From a checkpoint of a small contrastive image-text model.
Model: 48-pixel images, encoder norm batchnorm, encoder activation silu, encoder depths [4, 4, 4, 4], encoder widths [64, 112, 192, 336], text encoder width 320, text encoder layers 7, text encoder activation gelu.
Data: trained on close-ups of made-up surfaces with and without defects, 101725 training examples, 18.9 epochs.
Rows from block 4 of the text encoder, named by matrix and row number. Each number is 200 + 40 x the weight over its row's rms, rounded and kept within 0 to 999. All counts start at 0. After the name is the row's rms in percent of the matrix's.
# fc2: MLP down (text_encoder.blocks.4.mlp.fc2.weight, 320x1280), inputs 640-799
fc2.233,109,152,242,193,234,279,193,280,181,177,278,212,221,191,343,281,158,180,204,197,231,171,230,156,152,185,192,251,170,190,236,182,315,210,173,185,255,194,226,321,225,236,220,243,275,260,203,197,256,193,193,148,161,214,270,139,207,219,185,151,241,161,160,215,202,279,224,181,200,221,220,141,200,131,200,196,220,205,254,230,210,210,217,209,267,194,304,197,239,217,215,158,197,224,175,245,186,256,224,153,170,157,214,233,283,193,188,180,175,257,157,218,96,203,266,134,205,206,239,281,227,162,195,246,244,187,247,276,191,280,292,201,231,156,178,182,236,241,192,191,252,227,198,238,147,191,181,171,197,223,229,217,251,199,264,256,172,241,190,165,213
fc2.234,102,141,166,190,215,177,175,168,257,195,155,135,143,211,259,157,129,160,215,159,185,187,233,200,183,158,150,211,206,169,225,175,212,184,155,195,276,214,160,214,216,187,186,160,155,153,208,184,208,143,181,175,219,236,176,182,172,167,121,160,202,151,166,211,197,167,162,94,197,212,172,195,125,191,172,174,156,272,140,154,237,176,189,209,175,180,196,215,185,157,129,125,218,185,170,166,159,195,247,286,153,200,176,197,235,230,267,167,192,107,151,189,202,192,120,189,157,155,174,135,183,207,200,163,188,159,249,204,145,162,134,243,196,160,227,203,212,112,185,199,122,184,203,147,133,226,212,149,190,112,162,202,151,158,151,213,94,160,163,171,184
fc2.235,108,275,247,216,157,221,210,176,237,212,238,181,211,134,319,206,131,316,175,185,212,223,215,170,215,186,217,203,213,219,221,209,277,210,145,252,247,161,279,307,163,233,170,208,203,253,166,167,197,181,243,207,211,246,228,185,244,185,182,194,172,292,122,178,188,213,191,241,173,274,212,141,245,239,176,199,210,258,241,160,178,192,176,175,173,266,219,293,210,239,285,160,260,271,175,203,157,259,222,238,165,191,209,152,289,200,150,212,204,192,254,304,225,223,133,180,184,245,166,194,166,166,235,163,252,158,173,218,285,176,148,233,240,212,250,136,227,224,163,220,267,82,185,205,130,233,218,228,223,177,224,214,215,159,193,190,120,204,165,166,275
fc2.236,093,175,214,198,197,154,220,197,168,202,84,173,162,217,125,164,235,223,90,190,201,177,186,251,276,172,243,269,189,249,173,194,150,220,212,193,274,201,177,217,181,185,186,177,218,147,149,189,184,206,237,226,206,157,150,161,232,166,189,188,154,157,252,241,194,189,225,238,192,185,199,169,212,134,222,194,256,231,245,120,203,179,163,257,215,216,167,184,219,244,144,187,220,187,204,177,173,213,324,190,193,207,190,239,180,230,138,202,219,205,220,181,243,182,136,169,189,235,207,169,211,157,146,226,237,206,163,193,94,227,234,185,213,127,223,174,242,190,187,114,228,199,163,114,264,169,184,187,212,232,166,210,188,273,238,207,271,176,158,210,181
fc2.237,089,246,234,144,179,171,140,218,154,159,148,204,207,211,172,194,202,175,221,192,241,271,178,163,198,181,224,157,145,162,236,160,165,249,156,218,170,145,215,200,203,265,224,207,199,158,181,206,203,177,216,186,223,128,127,227,231,126,115,213,162,191,197,265,237,167,190,148,292,209,243,168,257,252,199,113,302,171,212,229,167,207,225,203,150,214,186,181,171,239,233,125,205,205,167,237,177,129,178,254,201,212,226,202,152,134,199,185,170,168,178,221,252,205,179,210,160,195,182,100,163,203,177,88,221,210,184,177,163,171,211,252,179,221,179,161,146,259,201,186,231,201,256,229,207,238,276,231,283,95,225,189,214,188,197,207,116,180,223,271,155
fc2.238,109,204,172,214,197,187,164,124,220,229,96,229,214,157,196,162,235,208,201,210,189,226,183,171,200,163,168,240,190,195,198,187,95,240,230,263,181,186,188,96,190,269,141,118,188,147,136,139,154,207,209,210,214,135,248,170,142,243,200,119,221,263,269,222,147,185,187,157,190,156,300,240,162,188,228,206,201,131,138,187,155,178,149,161,243,185,139,196,200,192,161,213,186,228,184,172,189,214,245,188,210,151,96,165,133,240,186,188,181,244,232,222,100,176,184,183,177,177,182,135,98,234,151,69,151,137,268,189,209,173,196,181,240,125,185,94,161,190,253,188,195,143,241,243,139,223,182,214,178,214,195,205,191,142,201,226,239,152,186,210,185
fc2.239,092,169,223,208,173,188,111,266,235,215,215,181,224,304,201,214,192,226,155,233,175,207,221,188,312,135,173,123,176,222,238,240,217,180,254,258,212,116,221,224,223,183,161,309,215,159,156,186,189,161,200,168,156,193,142,181,231,238,202,145,250,211,186,192,228,220,167,256,149,305,188,197,241,218,184,208,272,200,189,240,183,227,189,237,170,223,271,175,51,217,153,121,173,192,185,155,266,187,209,177,152,161,241,166,187,158,137,214,238,215,210,214,210,163,188,176,180,198,163,241,246,171,147,183,170,249,152,201,154,227,214,217,179,226,169,246,237,196,173,167,226,233,208,166,156,235,203,144,173,217,123,182,202,153,175,201,191,199,200,181,231
fc2.240,104,164,309,200,224,280,272,229,202,225,274,215,190,190,196,154,162,198,238,207,198,287,180,216,210,246,245,298,137,185,184,185,166,228,198,225,238,135,205,190,198,195,205,164,153,174,252,206,284,186,172,174,239,227,338,159,144,196,194,190,201,181,149,187,259,172,246,276,175,161,221,190,192,203,203,234,208,185,105,170,242,210,155,129,89,178,223,215,221,197,204,228,271,233,293,148,179,177,232,213,209,277,186,243,205,227,140,240,175,235,228,139,134,223,160,236,236,255,277,248,208,209,198,166,240,142,247,157,149,171,260,185,237,210,200,210,243,180,204,224,235,155,173,124,116,172,286,147,131,171,107,199,267,254,252,199,217,180,196,273,133
fc2.241,110,183,174,167,197,189,180,254,178,169,271,111,189,230,276,196,94,136,158,203,188,183,157,177,246,205,204,278,184,129,197,218,149,232,159,223,239,226,245,193,201,109,226,247,186,184,235,190,240,154,208,205,149,185,185,247,163,196,217,264,204,187,169,173,119,154,170,208,194,171,260,179,162,251,188,212,147,180,147,197,258,216,220,176,72,193,261,253,198,181,191,206,168,274,176,189,190,207,186,244,210,256,257,156,177,234,197,173,156,124,106,165,230,130,176,269,170,236,172,263,202,165,268,209,178,253,225,198,155,212,230,247,204,261,193,194,222,201,190,237,178,158,191,100,133,150,177,191,255,222,166,132,185,127,156,195,68,167,254,202,106
fc2.242,108,247,213,291,247,255,175,165,213,183,196,137,242,220,193,240,273,179,220,221,298,263,221,169,191,192,209,165,178,247,258,192,174,221,196,186,183,262,196,192,243,185,234,264,190,227,114,267,279,263,158,200,200,202,207,264,230,287,218,192,170,248,149,196,199,276,221,308,219,290,285,218,201,214,188,212,204,198,219,239,192,240,170,195,324,219,211,272,257,145,192,171,178,198,189,221,214,200,236,230,222,190,180,245,227,223,235,178,177,203,178,185,290,160,236,183,128,253,217,268,231,230,192,252,243,160,212,142,252,266,235,205,172,226,162,233,238,223,197,244,253,184,233,193,153,251,192,149,186,228,253,235,221,191,285,201,230,154,167,229,201
fc2.243,095,174,133,211,201,201,211,167,176,256,157,154,139,156,167,179,210,118,125,215,207,156,192,207,174,197,237,158,164,260,219,222,259,273,223,187,188,207,209,150,203,229,170,226,213,252,250,253,158,202,148,167,213,227,229,187,162,230,167,136,176,245,105,222,211,132,201,183,206,176,197,168,214,191,174,191,181,158,207,167,259,222,226,188,197,188,170,136,177,196,193,199,268,205,200,148,212,174,209,246,218,209,158,287,180,165,242,134,189,197,148,183,130,204,157,294,158,165,228,140,174,198,165,150,281,175,172,234,157,269,193,201,222,244,170,212,180,220,166,171,205,246,157,262,242,222,190,131,155,145,220,194,218,229,215,158,167,179,176,219,226
fc2.244,104,195,142,238,123,220,213,182,178,141,141,152,157,169,204,125,224,245,133,221,264,202,182,178,153,217,280,262,50,203,204,206,120,182,220,183,153,192,155,259,245,225,148,275,219,252,126,224,214,132,210,191,184,159,241,246,221,236,256,167,164,227,211,148,225,193,169,234,230,137,176,115,250,236,219,209,181,184,236,205,184,200,221,238,223,203,231,162,162,183,271,160,210,181,117,218,211,207,137,192,280,209,205,219,159,244,150,248,163,154,196,162,216,225,225,183,168,200,137,186,203,166,246,243,181,253,167,245,174,264,163,206,158,213,152,205,179,284,168,170,158,161,229,199,284,137,153,206,164,258,181,191,184,198,242,154,201,200,208,202,224
fc2.245,103,197,206,221,164,233,177,243,197,235,145,118,184,236,219,123,149,154,240,224,208,176,159,218,137,181,288,183,214,227,174,174,230,203,159,215,268,240,242,167,242,186,237,127,171,150,244,197,194,227,232,150,188,190,154,171,189,241,151,193,153,136,142,156,143,154,173,142,167,210,181,184,181,177,158,241,219,183,257,157,248,226,204,192,147,213,169,293,221,206,195,197,168,210,257,168,239,267,166,122,176,236,212,181,192,149,160,287,233,146,245,205,152,163,211,196,163,200,152,177,172,189,173,241,168,168,216,250,160,150,240,229,201,229,156,198,227,247,247,270,164,252,195,246,156,130,197,208,170,211,191,169,214,243,218,177,220,132,189,246,185
fc2.246,103,252,214,157,233,181,203,132,152,237,280,241,182,206,136,145,197,314,170,183,172,182,221,192,182,141,275,199,227,249,163,176,211,216,255,216,227,197,230,209,260,128,191,206,190,289,198,222,178,182,235,274,202,196,131,235,145,196,227,268,273,165,160,191,221,178,178,208,210,96,170,212,193,161,171,195,161,147,159,201,288,175,218,153,218,228,206,200,170,200,195,161,156,239,286,189,224,326,179,177,162,162,191,219,225,116,212,205,143,169,154,207,182,218,229,167,191,170,185,253,196,211,227,236,167,191,259,201,219,155,240,249,226,171,181,192,115,217,230,236,263,154,227,194,222,143,143,223,216,232,191,188,214,252,270,266,168,200,218,258,225
fc2.247,099,234,157,128,204,219,187,183,214,178,209,213,215,238,230,253,246,160,201,190,206,197,210,180,229,217,137,246,195,162,208,181,201,260,196,257,267,92,194,181,222,212,251,234,220,192,146,254,184,186,210,235,146,221,182,168,173,212,140,293,207,175,152,246,214,196,278,140,234,146,251,134,204,195,156,170,187,186,197,145,243,169,199,214,183,208,198,287,234,207,269,129,191,240,153,191,209,227,139,255,192,253,186,157,187,112,155,251,212,219,150,177,146,201,199,129,233,154,277,214,159,227,204,245,107,150,187,222,170,251,203,220,200,195,225,206,270,214,148,209,189,226,212,188,95,224,228,172,179,220,161,204,246,182,178,195,242,221,224,174,244
fc2.248,090,155,222,197,215,175,201,232,180,188,195,165,188,216,198,185,159,107,183,124,179,259,189,173,254,116,188,148,200,211,161,171,147,140,294,185,156,207,200,184,210,200,173,282,241,199,237,188,186,273,125,244,264,218,290,227,179,148,245,171,176,263,229,185,193,172,218,212,206,240,188,275,198,136,203,193,202,133,142,255,254,130,176,225,160,216,186,251,267,214,151,183,189,178,181,179,197,105,233,230,250,205,166,186,187,205,234,146,213,188,214,195,217,209,233,198,248,194,230,248,183,159,237,259,181,172,212,214,240,197,203,189,250,252,239,147,157,134,236,205,194,165,182,189,202,240,188,225,150,204,223,227,191,194,179,213,92,192,187,227,137
fc2.249,101,198,131,158,129,203,181,202,154,234,215,146,168,151,266,170,97,125,154,201,209,159,155,130,232,177,226,161,159,234,209,139,185,182,183,160,198,131,143,215,147,129,219,188,177,198,131,209,188,162,222,121,205,158,79,216,209,164,182,239,203,205,166,194,174,157,255,112,248,278,177,109,237,143,223,229,214,249,251,193,175,154,274,166,246,196,198,105,123,178,246,207,183,159,185,219,214,267,188,168,213,176,175,183,267,210,127,223,233,129,165,136,133,177,153,231,250,233,149,63,142,170,201,236,191,145,196,170,75,152,113,167,190,211,176,190,151,272,215,101,231,149,244,240,286,195,133,198,219,203,243,150,213,210,168,157,107,94,222,177,173
fc2.250,104,176,199,212,187,179,196,144,201,221,266,158,194,262,260,258,218,283,181,189,242,149,229,226,154,191,204,204,191,197,176,220,146,141,126,211,188,118,144,166,241,103,171,137,161,147,143,212,191,219,188,238,226,205,208,192,164,159,183,209,161,153,167,201,186,194,156,243,218,175,184,141,215,171,183,167,191,116,253,161,176,205,112,184,161,206,131,239,180,264,201,58,205,180,218,219,185,196,283,192,171,175,138,198,245,161,165,175,238,191,192,201,116,201,170,139,167,179,218,285,203,218,198,145,229,123,223,179,208,115,240,192,132,206,244,145,230,276,175,319,144,171,218,220,161,183,127,237,168,223,172,209,218,168,165,187,101,165,227,147,215
fc2.251,099,195,220,223,177,242,170,250,206,183,163,170,197,253,238,189,163,215,201,242,210,172,183,199,180,180,277,181,213,178,183,184,198,208,123,157,230,206,171,235,231,216,187,204,197,156,197,200,182,224,159,179,238,241,172,140,178,193,213,174,207,172,188,215,201,220,189,251,160,202,223,228,214,183,223,143,237,215,199,208,218,192,208,179,252,232,228,268,154,175,144,176,197,221,184,189,201,190,216,165,149,170,222,273,250,216,179,196,273,165,178,284,65,221,194,212,126,241,250,256,237,211,224,185,207,250,248,210,216,188,151,128,151,300,239,204,194,215,230,250,155,214,264,241,239,229,199,139,216,236,209,151,206,211,136,145,167,275,198,189,171
fc2.252,097,176,210,221,165,130,212,229,133,168,125,267,193,249,179,226,194,251,200,190,221,204,160,226,238,206,225,252,185,248,215,228,210,164,208,138,224,203,212,155,240,206,143,194,246,283,146,206,228,175,279,163,227,210,158,217,252,203,197,225,215,283,168,177,152,218,208,236,223,241,129,163,194,217,224,194,201,251,187,194,177,193,232,235,165,191,149,230,180,167,305,90,228,191,123,94,224,214,190,242,118,132,193,298,192,192,240,169,175,136,257,196,214,254,143,173,168,250,275,196,107,263,165,223,138,169,232,198,270,207,240,188,234,184,155,131,261,223,203,231,150,179,163,202,258,218,189,214,200,204,257,190,235,229,220,217,308,143,224,222,247
fc2.253,101,211,201,157,167,198,191,251,229,182,137,192,217,186,152,209,101,121,188,189,212,158,175,187,222,177,174,241,213,202,187,218,313,195,156,151,134,206,180,219,174,211,129,215,187,157,208,220,190,178,219,109,227,193,283,134,184,218,219,165,212,221,224,198,237,186,222,117,194,223,234,111,231,136,177,227,231,214,132,136,240,243,217,199,184,231,238,250,185,239,205,225,162,218,208,202,168,270,154,249,155,222,211,116,188,201,270,114,169,145,143,228,208,227,150,150,169,208,248,232,192,249,199,156,236,180,220,208,207,188,216,219,199,226,205,211,255,212,191,129,182,179,165,198,150,201,231,200,188,163,190,174,181,239,125,165,60,211,201,154,241
fc2.254,095,176,142,196,179,222,176,201,253,218,223,224,212,188,129,151,247,103,203,203,202,204,202,132,162,113,192,240,129,277,257,234,152,226,207,200,189,148,181,133,196,195,228,140,187,159,155,157,256,179,208,220,117,161,219,228,160,138,160,211,229,280,155,177,164,222,211,238,171,187,231,206,249,175,155,190,185,234,254,122,190,209,152,165,147,196,222,216,190,228,197,215,264,188,261,143,201,253,271,222,186,147,136,260,251,223,144,196,224,191,102,238,249,119,231,266,189,204,268,245,269,199,151,241,139,214,143,219,110,226,200,170,173,166,134,130,252,184,222,203,109,257,210,119,220,167,200,206,203,249,238,171,297,167,124,218,169,83,217,139,256
fc2.255,095,191,201,289,208,189,164,229,215,178,304,135,210,138,231,174,273,189,200,227,213,161,209,231,177,226,301,244,171,285,223,180,217,205,125,152,137,188,238,223,199,227,209,227,242,171,232,228,154,295,174,138,177,205,128,177,166,205,166,217,199,203,211,130,201,202,250,242,219,243,174,179,199,240,195,188,173,192,279,197,236,132,243,222,315,238,154,183,252,182,227,138,173,156,205,207,200,293,199,161,145,208,143,205,256,166,228,225,224,220,154,237,278,241,201,247,187,221,209,222,154,182,160,199,207,91,218,218,208,155,115,192,205,228,195,277,240,209,194,175,138,198,198,206,290,216,216,199,206,219,213,119,209,212,208,182,289,236,278,219,171
fc2.256,096,201,195,163,236,218,217,153,250,230,176,231,165,163,169,191,214,229,246,173,162,178,185,176,193,173,216,197,275,249,187,223,243,179,216,216,232,281,231,292,180,103,196,215,219,243,178,182,181,159,246,166,212,261,217,183,156,132,152,170,264,285,214,105,187,181,187,260,200,317,154,242,169,189,195,239,183,233,230,218,177,246,217,168,269,263,197,177,215,221,187,175,204,87,152,230,282,284,212,127,226,234,153,257,273,194,229,194,184,220,189,244,247,228,226,296,229,186,218,196,175,172,184,254,251,312,172,184,216,187,227,237,265,283,134,157,189,223,178,207,133,187,138,239,188,246,195,158,248,240,260,181,188,201,148,265,244,238,199,181,129
fc2.257,098,172,170,165,235,171,187,205,178,155,186,198,211,165,274,182,245,142,220,203,215,247,267,218,241,199,217,139,183,202,184,152,192,224,194,143,234,172,214,201,235,249,179,218,245,261,190,189,218,199,198,125,76,169,239,254,190,221,201,225,199,193,196,214,210,202,177,202,175,219,198,125,195,175,215,149,232,270,263,184,187,254,192,251,161,217,232,138,261,168,193,227,236,267,178,192,206,186,139,152,191,256,196,234,208,154,134,166,176,196,215,198,125,236,188,177,211,216,184,268,251,233,249,238,125,35,215,257,148,226,242,145,290,110,162,259,182,201,144,264,203,316,134,128,174,212,180,168,159,283,199,245,172,231,213,151,150,199,150,177,239
fc2.258,105,215,183,153,194,198,293,186,203,217,194,272,255,236,196,148,239,257,162,200,168,171,196,210,140,227,207,276,191,262,240,217,192,192,246,169,176,187,212,214,215,155,208,234,142,159,157,200,206,206,175,248,216,157,197,201,206,230,320,140,194,219,220,180,168,195,204,215,156,211,193,237,199,145,168,189,217,180,150,241,230,207,207,224,189,211,133,184,229,236,194,225,230,191,193,197,173,228,287,216,171,247,219,208,254,145,220,233,250,165,222,249,342,148,239,234,232,187,145,214,252,159,183,159,153,204,197,221,265,252,169,208,219,228,237,255,222,229,205,236,208,221,255,183,222,186,205,176,170,185,245,144,231,238,138,198,176,174,213,242,275
fc2.259,102,224,191,218,204,177,207,180,227,201,109,214,189,197,140,131,183,160,200,194,232,228,178,190,146,159,154,203,192,204,211,127,204,223,214,180,174,234,205,239,163,224,192,205,204,205,117,218,163,191,181,206,271,222,210,232,194,246,240,222,166,219,202,216,220,220,187,262,165,250,163,305,191,231,197,227,160,199,216,225,268,193,201,156,139,147,217,178,213,181,194,235,253,149,146,219,197,198,263,209,160,168,228,211,185,224,233,304,286,150,255,167,290,227,164,204,223,175,193,158,236,248,209,178,201,234,174,141,165,176,289,151,205,96,127,206,154,175,208,160,168,229,162,204,183,210,275,237,198,191,207,187,267,195,236,178,175,224,157,220,202
fc2.260,116,227,208,217,202,266,253,260,244,212,189,195,161,251,197,210,177,366,269,254,247,204,233,237,219,233,226,197,253,185,212,219,294,269,168,213,231,170,203,215,225,264,186,178,182,238,280,227,261,243,175,189,218,200,260,184,232,209,188,215,222,160,235,226,225,180,221,197,205,163,187,162,216,156,238,234,212,209,173,145,225,214,173,211,211,241,214,308,204,199,212,163,176,212,162,176,295,199,233,258,223,259,222,235,234,159,222,243,256,248,158,237,169,200,253,243,225,241,201,255,214,205,185,236,245,265,226,191,167,285,253,206,268,166,283,192,189,207,209,274,203,196,192,243,150,205,172,213,200,197,214,198,236,215,229,192,288,274,263,198,174
fc2.261,092,197,167,229,155,150,212,147,131,221,219,288,128,194,250,165,152,201,288,198,227,144,237,241,202,254,176,206,219,177,224,200,226,207,186,177,192,204,192,214,207,228,202,202,214,221,131,213,222,155,203,209,201,223,118,191,203,263,228,208,233,176,208,177,189,257,233,267,242,205,238,202,230,229,211,252,188,167,231,214,129,118,146,192,201,143,152,168,175,235,233,344,230,228,169,215,209,212,249,237,239,241,257,247,216,200,187,192,113,207,132,233,219,194,210,185,204,126,238,324,210,234,115,185,154,201,193,210,192,143,166,173,245,248,197,198,175,238,198,194,181,192,209,254,104,205,224,231,199,197,206,236,262,171,235,159,99,161,195,142,216
fc2.262,096,188,173,237,215,223,212,157,161,243,236,188,241,157,178,263,166,236,193,168,153,199,231,159,209,204,214,224,236,254,213,303,314,217,177,155,172,263,175,195,179,188,191,200,202,172,277,183,193,175,274,148,206,193,188,122,143,183,209,190,299,325,234,174,218,185,189,109,189,248,229,279,208,213,189,218,246,198,217,230,212,280,188,172,244,150,187,157,238,184,203,179,235,184,255,142,154,212,261,183,187,225,197,170,312,214,217,163,213,190,187,217,136,199,216,284,178,204,169,231,245,257,255,143,228,201,243,225,150,234,235,230,268,156,212,245,155,99,141,150,298,202,159,186,248,226,196,197,194,133,189,179,212,159,207,219,160,215,201,221,200
fc2.263,111,217,128,293,212,247,180,170,228,238,239,204,213,237,165,175,263,282,251,249,227,164,213,284,263,210,150,256,237,204,240,280,274,187,173,226,204,171,185,199,264,233,198,266,282,237,298,254,185,233,287,271,207,236,253,177,185,250,223,188,262,168,275,242,205,191,249,189,249,184,220,177,199,194,228,195,241,200,240,263,160,182,226,236,202,221,220,230,235,238,230,198,183,236,220,234,199,265,206,191,216,186,221,238,239,219,216,213,223,240,206,227,217,186,210,252,220,194,218,318,246,225,261,221,184,218,229,180,213,187,206,182,217,251,194,249,128,241,178,232,175,255,170,296,260,224,140,222,216,231,197,254,188,172,247,135,243,293,203,243,248
fc2.264,111,229,209,307,279,306,206,201,233,173,169,201,206,243,231,218,206,249,258,202,235,251,252,210,205,197,231,200,202,184,234,238,223,231,195,245,159,286,246,225,178,254,266,234,215,253,223,173,178,232,224,222,194,227,197,228,221,202,204,245,171,214,191,228,241,225,246,254,233,190,243,191,202,226,230,188,233,264,217,252,272,166,236,194,262,265,289,199,168,223,226,167,217,199,198,169,290,229,188,171,167,265,169,235,189,230,177,263,231,216,262,201,124,181,211,207,191,244,250,224,237,180,182,300,206,229,271,222,280,261,220,194,257,167,245,257,217,202,200,259,195,257,212,144,210,254,217,200,246,234,290,272,161,259,263,180,298,254,245,235,219
fc2.265,108,233,188,214,208,224,125,217,172,213,211,210,162,212,169,220,158,128,128,205,175,210,162,185,284,184,256,137,194,218,170,180,186,176,229,205,164,165,200,186,190,155,157,185,266,193,220,163,159,195,216,234,220,160,151,222,219,175,152,251,190,171,172,195,245,229,224,124,254,118,208,211,175,167,205,154,170,221,171,116,164,179,187,210,196,230,184,192,91,181,179,141,213,179,194,150,197,158,137,286,185,185,216,171,136,211,164,98,159,163,144,192,153,175,207,159,175,163,205,181,160,186,210,175,121,199,231,153,135,154,162,239,179,185,177,175,151,150,252,203,144,195,178,145,173,136,148,218,158,160,215,189,213,110,162,161,184,231,222,171,121
fc2.266,097,253,200,236,92,216,207,163,192,211,294,151,199,256,234,213,235,219,232,217,233,258,184,225,183,265,144,176,201,165,179,178,156,195,226,182,267,179,186,170,179,205,201,248,260,238,260,217,225,295,173,133,201,260,159,311,238,150,180,170,216,152,204,230,208,170,184,277,194,257,212,180,158,252,261,217,204,223,223,232,194,200,190,189,189,191,200,137,224,278,218,284,183,199,224,208,118,217,177,249,226,181,241,240,210,270,213,189,228,216,115,263,140,240,181,210,218,220,216,239,236,205,136,223,139,163,136,168,206,121,234,254,214,239,253,215,174,252,198,247,258,215,182,242,163,195,126,166,225,197,212,157,265,223,207,180,193,232,237,210,213
fc2.267,098,156,181,247,226,195,216,181,209,273,294,188,194,138,176,205,140,236,184,202,217,226,175,174,254,152,184,179,238,167,155,172,213,178,154,226,252,191,202,103,184,276,148,216,197,213,300,126,228,258,220,184,203,220,161,240,211,201,179,198,167,190,230,240,259,170,187,197,223,217,169,263,208,207,198,210,177,186,156,205,221,247,193,111,334,224,231,246,285,149,162,115,226,179,243,177,148,222,193,221,262,171,239,175,180,238,168,184,185,165,221,179,69,196,221,209,218,233,229,210,251,264,197,252,189,239,221,215,233,226,224,231,235,182,228,220,225,236,244,224,204,280,138,208,244,221,201,241,222,225,150,286,220,147,258,187,168,192,261,217,201
fc2.268,101,220,225,238,190,186,265,217,237,177,240,251,242,188,162,227,164,220,211,217,240,203,266,179,200,144,202,284,175,244,198,193,133,208,185,167,189,226,166,228,199,224,170,300,254,211,231,230,221,209,296,159,207,199,217,235,160,190,182,241,196,197,207,176,213,198,173,223,253,232,285,220,163,179,228,136,211,234,230,213,191,155,163,197,242,230,166,228,272,195,171,282,235,245,228,217,281,262,253,209,240,217,271,251,178,186,224,225,160,189,290,193,292,242,228,235,130,215,185,183,213,223,205,157,338,165,147,266,321,220,185,205,227,229,192,172,178,238,168,222,256,320,257,227,266,215,187,191,163,181,205,146,175,203,196,242,228,274,165,267,195
fc2.269,101,195,141,208,225,175,209,198,183,226,139,206,162,243,181,191,224,109,153,163,208,151,200,191,166,216,231,255,192,181,137,146,175,219,138,186,160,154,232,192,201,206,206,139,168,177,184,177,207,173,162,228,121,288,170,238,211,222,162,136,218,234,290,214,199,207,206,234,185,220,218,129,101,93,156,229,181,159,246,198,283,179,247,181,205,191,173,173,154,190,177,168,145,208,165,188,130,162,149,208,165,155,202,171,142,185,179,238,143,223,101,216,220,128,177,183,210,205,169,237,189,207,237,233,229,216,229,178,180,183,261,178,123,188,187,308,249,166,158,107,227,191,197,177,187,202,251,234,178,229,263,175,200,257,209,208,150,168,203,250,146
fc2.270,094,210,111,167,193,174,226,349,242,215,149,165,184,179,274,188,248,268,218,271,188,214,243,199,196,208,216,165,179,228,199,181,146,93,249,203,177,190,238,172,179,181,217,198,211,157,197,183,199,131,219,219,170,117,256,240,219,199,291,249,199,218,173,171,241,157,237,263,187,198,253,251,89,236,211,245,172,131,236,155,211,237,233,194,199,230,183,251,255,244,248,164,241,197,229,272,240,219,181,149,178,204,242,195,218,166,234,250,203,205,126,199,150,228,173,208,173,151,227,219,185,191,241,224,217,268,174,201,273,266,155,157,231,281,159,143,150,233,310,249,195,184,124,231,242,198,223,218,173,219,190,187,218,294,163,203,173,259,143,184,202
fc2.271,097,206,158,172,176,113,167,262,262,147,236,193,221,152,258,245,117,167,154,200,212,110,158,222,196,178,199,205,210,235,163,187,219,227,178,227,187,174,212,224,187,100,149,320,251,206,154,203,219,187,235,171,178,201,213,169,231,247,185,203,232,191,165,208,218,153,207,216,210,229,219,177,228,201,202,224,221,181,205,241,216,234,231,218,142,217,157,129,256,279,132,209,247,186,211,237,196,121,148,167,267,190,158,290,167,166,139,166,257,164,170,259,262,195,218,154,145,172,190,210,178,193,210,211,126,134,304,178,139,247,142,189,179,176,180,227,186,246,122,293,156,145,227,221,121,203,133,188,185,176,197,213,248,193,233,175,171,153,207,242,217
fc2.272,103,154,228,236,254,225,203,231,227,229,240,220,232,146,170,147,240,263,222,209,184,263,211,199,256,168,207,189,244,160,194,237,164,215,199,161,254,282,233,188,186,247,212,178,246,232,258,201,161,183,142,319,184,211,256,189,215,220,207,145,186,263,230,156,199,186,170,192,172,141,189,212,191,211,176,206,187,227,191,202,214,216,184,204,240,202,94,199,155,257,216,221,203,319,139,198,217,268,193,127,197,168,174,249,142,230,193,258,164,158,237,213,265,226,247,172,170,206,220,179,195,152,180,142,86,241,217,177,173,165,198,185,227,242,200,210,225,193,200,181,221,265,276,236,263,212,142,188,116,198,172,223,174,96,239,132,208,191,184,183,205
fc2.273,105,235,204,185,169,213,201,201,214,193,127,266,232,240,169,200,184,188,258,204,199,238,241,230,194,163,240,251,192,203,248,208,228,206,124,196,189,146,158,193,207,199,189,138,201,99,170,192,152,181,252,147,198,259,218,242,205,149,226,145,181,65,206,255,205,234,198,255,185,237,169,161,139,183,199,237,219,191,128,162,130,173,183,216,189,175,203,199,231,180,251,88,247,169,264,160,168,208,238,223,186,241,206,206,152,117,243,136,240,229,212,158,218,256,229,181,167,179,183,209,166,179,235,242,248,240,208,182,201,204,251,208,239,244,159,193,141,152,189,161,177,230,189,159,171,132,300,165,169,162,163,158,166,223,248,213,148,184,217,217,225
fc2.274,095,190,204,177,207,173,180,215,215,243,208,197,229,256,182,251,186,190,262,229,234,222,182,234,252,177,177,181,187,179,231,209,246,183,194,198,188,187,165,268,229,52,246,211,208,218,172,195,191,247,245,192,254,168,230,122,227,209,162,207,232,186,125,182,213,183,198,181,154,207,184,131,142,189,184,227,142,213,148,133,235,176,184,200,211,280,236,194,271,207,144,254,199,215,234,206,156,183,220,187,192,184,207,221,264,191,248,168,133,162,229,176,177,242,195,227,145,229,132,249,134,165,249,202,210,159,142,242,248,194,200,168,191,257,206,154,189,254,169,238,232,189,203,230,199,198,111,191,162,265,208,239,161,221,187,127,47,207,223,158,179
fc2.275,098,166,250,232,174,195,221,150,125,169,193,162,147,218,189,180,165,328,205,232,260,235,189,248,208,221,189,242,270,191,250,310,192,221,189,199,287,142,178,275,165,204,191,210,273,178,222,145,169,253,285,211,250,142,210,186,227,242,207,236,165,215,169,136,113,181,201,252,158,159,201,231,220,186,235,210,177,202,196,213,219,193,236,217,255,185,152,166,185,234,224,231,155,219,167,215,186,293,259,174,191,163,232,143,275,195,196,161,216,280,191,226,203,176,204,250,233,194,182,283,240,295,216,229,239,238,161,160,267,221,146,214,171,163,263,144,233,217,192,251,197,158,304,295,296,147,170,249,214,187,230,193,193,195,163,173,274,188,155,220,231
fc2.276,104,278,207,172,142,254,122,308,181,204,126,240,180,217,211,210,92,209,232,179,192,168,213,263,216,202,104,228,181,253,238,204,229,192,154,129,210,203,148,174,196,154,195,197,216,182,122,183,155,140,170,212,224,175,238,253,183,206,185,227,235,154,238,172,216,168,203,97,259,227,219,176,237,185,191,252,184,153,223,248,284,181,204,227,194,166,234,153,116,190,133,188,231,173,231,248,196,218,237,213,197,203,234,209,191,220,135,240,172,200,230,207,155,185,210,257,212,210,231,324,157,241,263,260,260,183,115,234,213,160,270,205,189,218,259,229,122,199,226,225,225,193,197,193,174,246,213,157,273,208,207,189,182,233,256,203,204,168,195,231,209